A small image captioner, trained from scratch.
Model: 4.35M parameters, encoder norm layernorm, encoder activation gelu, encoder patch size [4, 4], encoder depths [2, 4, 2], encoder widths [48, 96, 192], decoder layers 10, decoder norm layernorm.
Training: adamw at rate 0.00076, batches of 256.
Rows from block 2 of the text decoder of a small image captioner, named by matrix and row number. Rows with one number belong to one neuron. Each number is 500 + 40 x the weight over its row's rms, rounded and kept within 0 to 999. All counts start at 0. Numbers have three digits each. After the name is the row's rms in percent of the matrix's.
After each neuron's rows are labels from the 100 texts, of 14848, where the neuron reaches its highest value: "tokens" is the input token at the peak. Only what is clearly more common there than usual is listed. The data: larger renderings of crowded toy scenes.
# fc1: MLP up (decoder.blocks.2.mlp.fc1.weight, 512x128), inputs 0-127
# fc2: MLP down (decoder.blocks.2.mlp.fc2.weight, 128x512, transposed), outputs 0-127

fc1.128 100:533500532545552500500451602437454545453500523500454500500500500500500500555551500453500448440553564471531500543500500500500464568500443534500500500500500472500500500421500500500546447541474500500500544572500473500553500545591500500500467500500500453527500456544476500500500427500500500401452528445500500548460500500396500500500500555466562382500500500500369500462530500462542500562406
fc2.128 104:536500500418479500563466431500500430500453500500549475440460500454537450500500500500500500500500470500500500543500471471553471500462500500468500500500462588542500500500576500547400485467500455500500500500453500528500382445500610486564547500528500598463484574413500500566500562500413500500500438567500543500555500500500523500500500500500521500469467406500500452459500549440500526500418
tokens: "black"; "white"; "grey"; "teal"

fc1.424 098:500467500500500500478500500500500562467540500500500529500437575500554500541456455500548500532500500526576458500529525500453558500539408640500500544534533500500436500469500500441555500500500500552463500500500431500500542418542500460500500500454500500500500500472571500457414461456500448500500500500500465546500466447447406500589500550448500472500468533500500500602566500578500464445401
fc2.424 092:500500500500500500500500573500500443577500425520485500500445500500456500500470444568468500543569500500500500579453431500550430500500582555500461500543464549571500544500500500500430500500447500569517500500423500500579589500500500500372500561500475559587500500470500500405457500500500500500456532500500500549549500462500438500566500500500500602500553540467500545500519500500500500571458
tokens: "a"

fc1.400 089:500500442500451500500500500564529439500460500500500500500534531500535429500534500500500535469557500453500500500563500500464398500430456543500566459463541421437500500500477500500500500572500403415464500611500464500500500571500406500500551500478444561412500500500500500500500500544462500500500530447436500444500500500500500500564500561500462558500426500500500500430582556542528500405472
fc2.400 098:500461523478500455500422520500500563500569500500500500475458527461445439500500500517613500455500500500454500529526500500578536455586500539500456500466500573500428455500500500539500438471500500552500500500500500452500500500500463557500462469500500500500500500444500500500465415500461447443614500500500478486406512454543470471552520532500500359500500456500446500500517454395606500541500
tokens: "glossy"; "the"; "green"

fc1.253 106:500500449500438529471526500500500500500500500500500590566500500500455500465500582500555462591500500446428500403500500500481467500448452500500426447500540500500500546500500537574453545500500551519575500459535448500551540500452459500443428500500540500578500500500532500563500500556500424500548500500500472576500545453500421529500537387429447538539500534500580500500463575500539500500500
fc2.253 100:500474500575605500500500500500500550595500500535500500456532500500500583565466534423428500500439479457500500500430531578500500500545599517500449500500500500485500500500557532467450439500500500500500541500527500524500446416500500500556500445620443500500500542415500451500405500500500565451500475402500500500500474500554452452542500500485500500534457500529500409500500500430470500500477
tokens: "a"

fc1.351 103:434424532500473449454459500538466500500500527409500500539462500500500418421500537500563500500533456500471500452500553500421500500455525500455561500500425500462500453566526500500500500590546500447462432459500500524500451536534531428538500555549553560576569533500500544500500500415500500449570500540433534427458500459561545462525500456500560500500500500500441521461553456500500478500461
fc2.351 116:450500515500500500500398500500465536500467500500585500529500517500583500539534540524500455500443500536500500500500400545439500442500500542500410576442453537451516541559500452509500500480467559525500552500500521450550500453500500500444576500500528500539500482530500455500500465545568500443556531529500589500468500485500537443500457500444471500598556465500500610500451448551500500500401
tokens: "a"

fc1.188 106:500449500533529500589587545552500500500500568581500500527500500575440465500500500500453500443470558500500548544595500500500427500500461500541500500571500500552500500463468403500467500615500500500457469500500500592500500500532550500452522500500500500455484436446437500575500500500500552440500500500500587472500500447462597580500550500471500476500475468451574500500500500500444500456446
fc2.188 102:458552500562500500500463500500500523463500474500529541433526500500500548551500603500445536484500543500443540537500500500500500500500463433500500500472500551500500451537428548590547500500563467407539500457537421500500500578500418500558573500548528500500453500543390500533428500462500500500451584454570465569525500500500500500469549537500500537581500532500441479500500537500455593500500
tokens: "glossy"; "matte"; "pink"

fc1.156 102:584500538500459500500434500500500557549467554460500500466500500532467500500572500457440467454540532500500500500530534500471552409500455534440554500500500500500500500500459544559443469500446528546447412441500500555500555500500571500565500500447478500447500429456437500458582500500464500500500500500500596418500446620555500500539500469446500500409500500570455500500500551446500500500500
fc2.156 115:500487441464500500434500429532500500500500467580543541531500559436500500500500500473480582540594500500446500448515519533593442433543500471500554500500455457522500460500500451500500488457610544540460445475467500544500500463529520500500526448466500500447613500500571488550542474425500566500421538500559516565521474434481470500500450500548500528500556500500420439500522500500452500500468
tokens: "glossy"; "brown"; "blotchy"

fc1.425 104:500500500500500545473550468500500500472547500500468500530456550500500454500500536500500448426500500454500567521541550500453534500450500564455542500500481551500535545561604438500500500500401500469500465500500548500556500564500500500583439535524500467500553500407500470453573377581500500532526581431472523500445430500500532426500500500466500500500500439500567571463541529500536533500462
fc2.425 121:453541475531500500596583513500500500527500500500500523455538427556500500469455500474434442500500423556500481500438444474437459462553500500445445535500458537500500455425477576500552524541433464523516394500460500500594500561500515500500500500378419500566500469515474464500578500500589500500500500464500500500545543538500500450487500500460462533543526560520528553523525500500465533500500
tokens: "a"; "an"

fc1.464 083:500500540500434500500563500566500500450562432416500606467553500500558500500500500500534500500500500435500500560457500464450500542500537636424561500564540468500500500500500458500578500500399500500500500415420500500422500500461545500546448554454457500500500500546500500545544500500500424532500500538500569500500500500500500500411553500442500500440500549557500500500553540500500500458500
fc2.464 095:500528440500567439461500500557561500500403466471479500500500583500500500561500449500500541500500448537481500468553528551554448435500453500500571500500469446500500406415532560500500500500580500500555468446500423500500480500500463500500604437500474460537544440444468500500500500500500500560500500500542527566427401500500500544500469440571472467500500500500532423429500500500500500547534
tokens: "glossy"; "matte"

fc1.227 107:547500500500500500549500500429500468446569423528528500500445500500455442500500464426456500449532500439631500446468462500500449528544500539500441469500439500437449500500500500560500453531455500500375500500472464450500551500539538456500500500500500523500431476465548461556570500500559582457500500451455556500530462550555447479500470478528526538546500465500519550446547500500532563559500
fc2.227 106:528572426466480500500548500500500550500388554565500537500564500500469500500500530500500500453530500500425500500500500500500477444585500500445500439436532500542608545500500500469500459565500500434500500578411561460461430500500473500537559500455500529548470500591521500500500500500440500562500500500500529472500459535433472455369500442500537455500531500470535500484500479500584500457500
tokens: "orange"; "lamp"; "teal"; "blue"

fc1.462 090:500500435500500528429500500415533553573460442445467500566500500500541576500500539568500448438500535500500500452549541548535540500500500500472529500500500500500558500456447500423440477500500500540500528535500500625460559500500500550500433527500455462578446500500456529500500393542500500570500500500555571444500468413463500500500436500500500442500500535500500500546500500424558555500444
fc2.462 091:500500547541534500500538560500537500500500539500529500500500473539432383500500500526500500500555500500500531500646500500578500500500500419559500412500556500500450500500604554500525435543500500500500500467500500500573500500459374500500416500500484500466500500500500500437500500500518462557500500560500467428500500500500523500474500500454417500442465438500556533445500440500546400458500
tokens: "orange"

fc1.277 100:500500437588500500500500464500500399435500500446500500539500466500583500455530500464500531557538500500500471500444556500445439500500500443535500397474500578541441500500500500500500500526550500542542554500500500500573552458500500461500595500500452458471540611556524528530500451530500526447500500437500500536417500435569500475500500546454533500500532500500414500563593500526564500500500
fc2.277 098:500541500500559540500438500500459536500580500544467561441500500553500537500395500500500563500442500500567500500500382500500570440474500560500460566526500500500500500500500500650462500468561429468500500527500536500476541500500500545500500500500500500500586449551521500500500589500550554500500472500590500500405500500430453453500564500500442500500500500500432553533461462524500500500500
tokens: "a"; "white"; "blue"; "purple"

fc1.458 091:500500449500500500571500500500500453524500500403561500535530537500500560500461500500500581422500500500500540433500466500500437500532500468500373500423416552500431531405569500500500500500454474500500552500500500500457426500539500500500500500550466500439436462500500500556556500500567558531500558500500500627500500577464548454500435564456500555500546463530534500466500500500469500526500
fc2.458 082:500436500453500544451472500500552500469532500500500448500500541500449571500552545500472500473463500500500464500426449538562500500579500470500500500538633500458500540567446500500558410550500500500571500543500500500468570461584456500500534524500500559500500500570500500500458500473500523500500462577541460500551361500500500500500500476420500453570500500500500500446421462473579500500554
tokens: "black"; "brown"

fc1.1 104:562500500500500543528622477568545430437500465500531559605550532500547500566500527500423530543452500500436450481534500464554434500500500500415500460540500500449500577500467500456500500523500500500500578500534580500500500583500500500437472500500445465500468500552500463500537576500500573500458552457500548500476535527500432500500453415500500550438500500500500556500461500464500500574500
fc2.1 101:425574500577549500424425433500436500464500449500530500477472500500516500461500437559453442500500500500500500475599455500541500474500500500447431500556500500562594478547500500394500500500500556500527427554500558500500500500500500475542500560526467454405534500563536500536532500500540500500469525459569434540500451438526465500546500500500586542548445500436500500468466478500500534483468
tokens: "orange"; "yellow"; "brown"; "pink"

fc1.386 082:562500566500561433500547500500500500452438500500500500500412500445434500500545500445394534500500456500459473579500500500592447500500500500500407500565500463500590500466500500500460500500457500442500500500500422500500500500597500596500500457538500500500500500500500443576590500500399500448500500500544500538500500500469500469500500459536536419500500500602445453453500500500500456500465
fc2.386 078:406500500461430500403500500410500431572454564500500500500500500500500430468500500530500458500406463475486500500544634417473500500500420529500522500542500500500500456500500500526500500570500500500552500434511500500500500500487500454582500500500471539500500572500553500500567500500537500373541500555500441500500500500500500500500500522500500626465515448500545500432500500500500500580458
tokens: "a"; "teal"; "grey"

fc1.286 100:565500453549500500437500542500500500464535551500500500500500479564500563527429556401500500450500596538500500562500537464430447500422443532500447564500500474500500544500528531500570554500553500500500500472451448529500500462500500500500500411529574500500574463543500500528500463526541442500539500500454525417451543500460539500473538500500500500586500472444500500500475500369461500563436
fc2.286 103:555561548500500500500542500500500453500435500500500453500500500524500416500547500459550500500526500531500555500472500500481476572447500547500500470522500500458468401522468419415441476521500500383500460567513500442474440517471587446538500533500457500397560589500500500542500549456478476571500500500500556447454500517500500500400428554500500500477562439500500500500500467569500500449500
tokens: "glossy"; "white"; "grey"; "blotchy"

fc1.247 091:464500548500500454536500500453500500500528500500500447412500549500500402500450500459555500446500500500500500500597500462500500500500459557500538559500500500547500570500500500571500467469450567500606500500500435500500500402449500425569539545458528500500500500500460555500451500500435500500577612522500500450500500455533428422559616500500500500427500500500442500500500500500500464500454
fc2.247 078:562500500500544500500500500500500500500500500500500500548465500500500500500500500500500500500500385604500579500548414464473500449374534524500440500436500591540536500546500425393454432500442458500546439538500500500431500602500500500528500500500500500500552500500450435500594547500500561500500500500528460571500500500500478500500500500500559500500440500500554577500500595500447500500500
tokens: "a"

fc1.370 097:500500553532500449500500472500464500500500400549500500538443500500548500500500423424431500407500471500500500500452500412500500500469500441458500452471500500500406412575500500500473500452454500526500500459570500450500500573543500539500500556500500582410441500500500473454500500500500412500533500537500555500456557500500549500568409527453500477573563539500500465571500500580500530500500
fc2.370 094:500500500539557397461500500500500500524500569451500500500500449409574500500398500548470575453500468500603500448428500500528440525500500500441561500500528500460500556450435500500500463446561448500482500500456440500546454456552531437447500500500473463568500500500500500594500500500519557557444434500500500540500500500572423500420500500451537535500584500500500500479525500545500500500465
tokens: "orange"; "green"; "yellow"; "pink"

fc1.334 093:500500547500543500500500452500590579500579469500411469500532459500532567549453553500463471500462462590536500538500500500407500500546500453538549500500574567622579500500500500549534500500500470450500411500500549500599500500478442500500463582500474500545500445500500500549500500500550500461500557500500500444541545441455448500559500532500500549500500500444500500500500525500540440536540
fc2.334 103:500532500537500448525461500500500500436500416557500463500466477460500418540500500432500557500592554525500422500522461484450500500500500532443424543453500500500446500596565500448471500446430537500528530517500500500452464500500500500500500521409477500500500537570500500500500543465500554412443410518500500500500457500500500500500420538459524612456526583470466500500500564500546575541500
tokens: "black"; "teal"; "brown"; "orange"

fc1.79 105:500462540529500500440500500500451500431544545520465573591444500500500500500535500538500577409588500500538500473534456544500595469500525500500500466459500525568458564563551500500539531500500463525500500414554500500500500450452542531500500458440500556470500565439543440475500530500500500500500500500500566500420565500500500552444500425534500500500500500414500452500500500500565551581413
fc2.79 105:500500529529500536441453500500500457500458557500533455422542399428443477432437500544559461559392580462500500500435500500523500500500453567500500558524458453469500500500500500500500500473500500592500500500500500500577500500500500534413471526500500453500465453500500555538500500500521500500556560522500500561456500444500472500470500583479403586546454500570500466541500500448500427500444
tokens: "orange"; "red"; "pink"; "purple"

fc1.315 094:500470541500500545500547500394500434500595500500470537551567529500500500463500500500416500371533500500500500500500558548417572555500540500540415500500500472500578537575535500500458500500535500581474460441500500500571500566453500556500500500457500500500422500421500444500563500460411500500460539500460500500500500430500500500500455500500451500500455406500557500500500500500500500500545
fc2.315 104:542409500434558500500452572578500500552500500500500500469524500474527563469456500557542437500450500545500500533465441586581546490500500500537500574500519500500455500469529541563500427476500500500500481438500500500555500500500500452467500531540500440500500429500500500500500500500595500500551449580500417529454539500500500547538500419500433500562458587526500500543582458500548439444531
tokens: "orange"; "brown"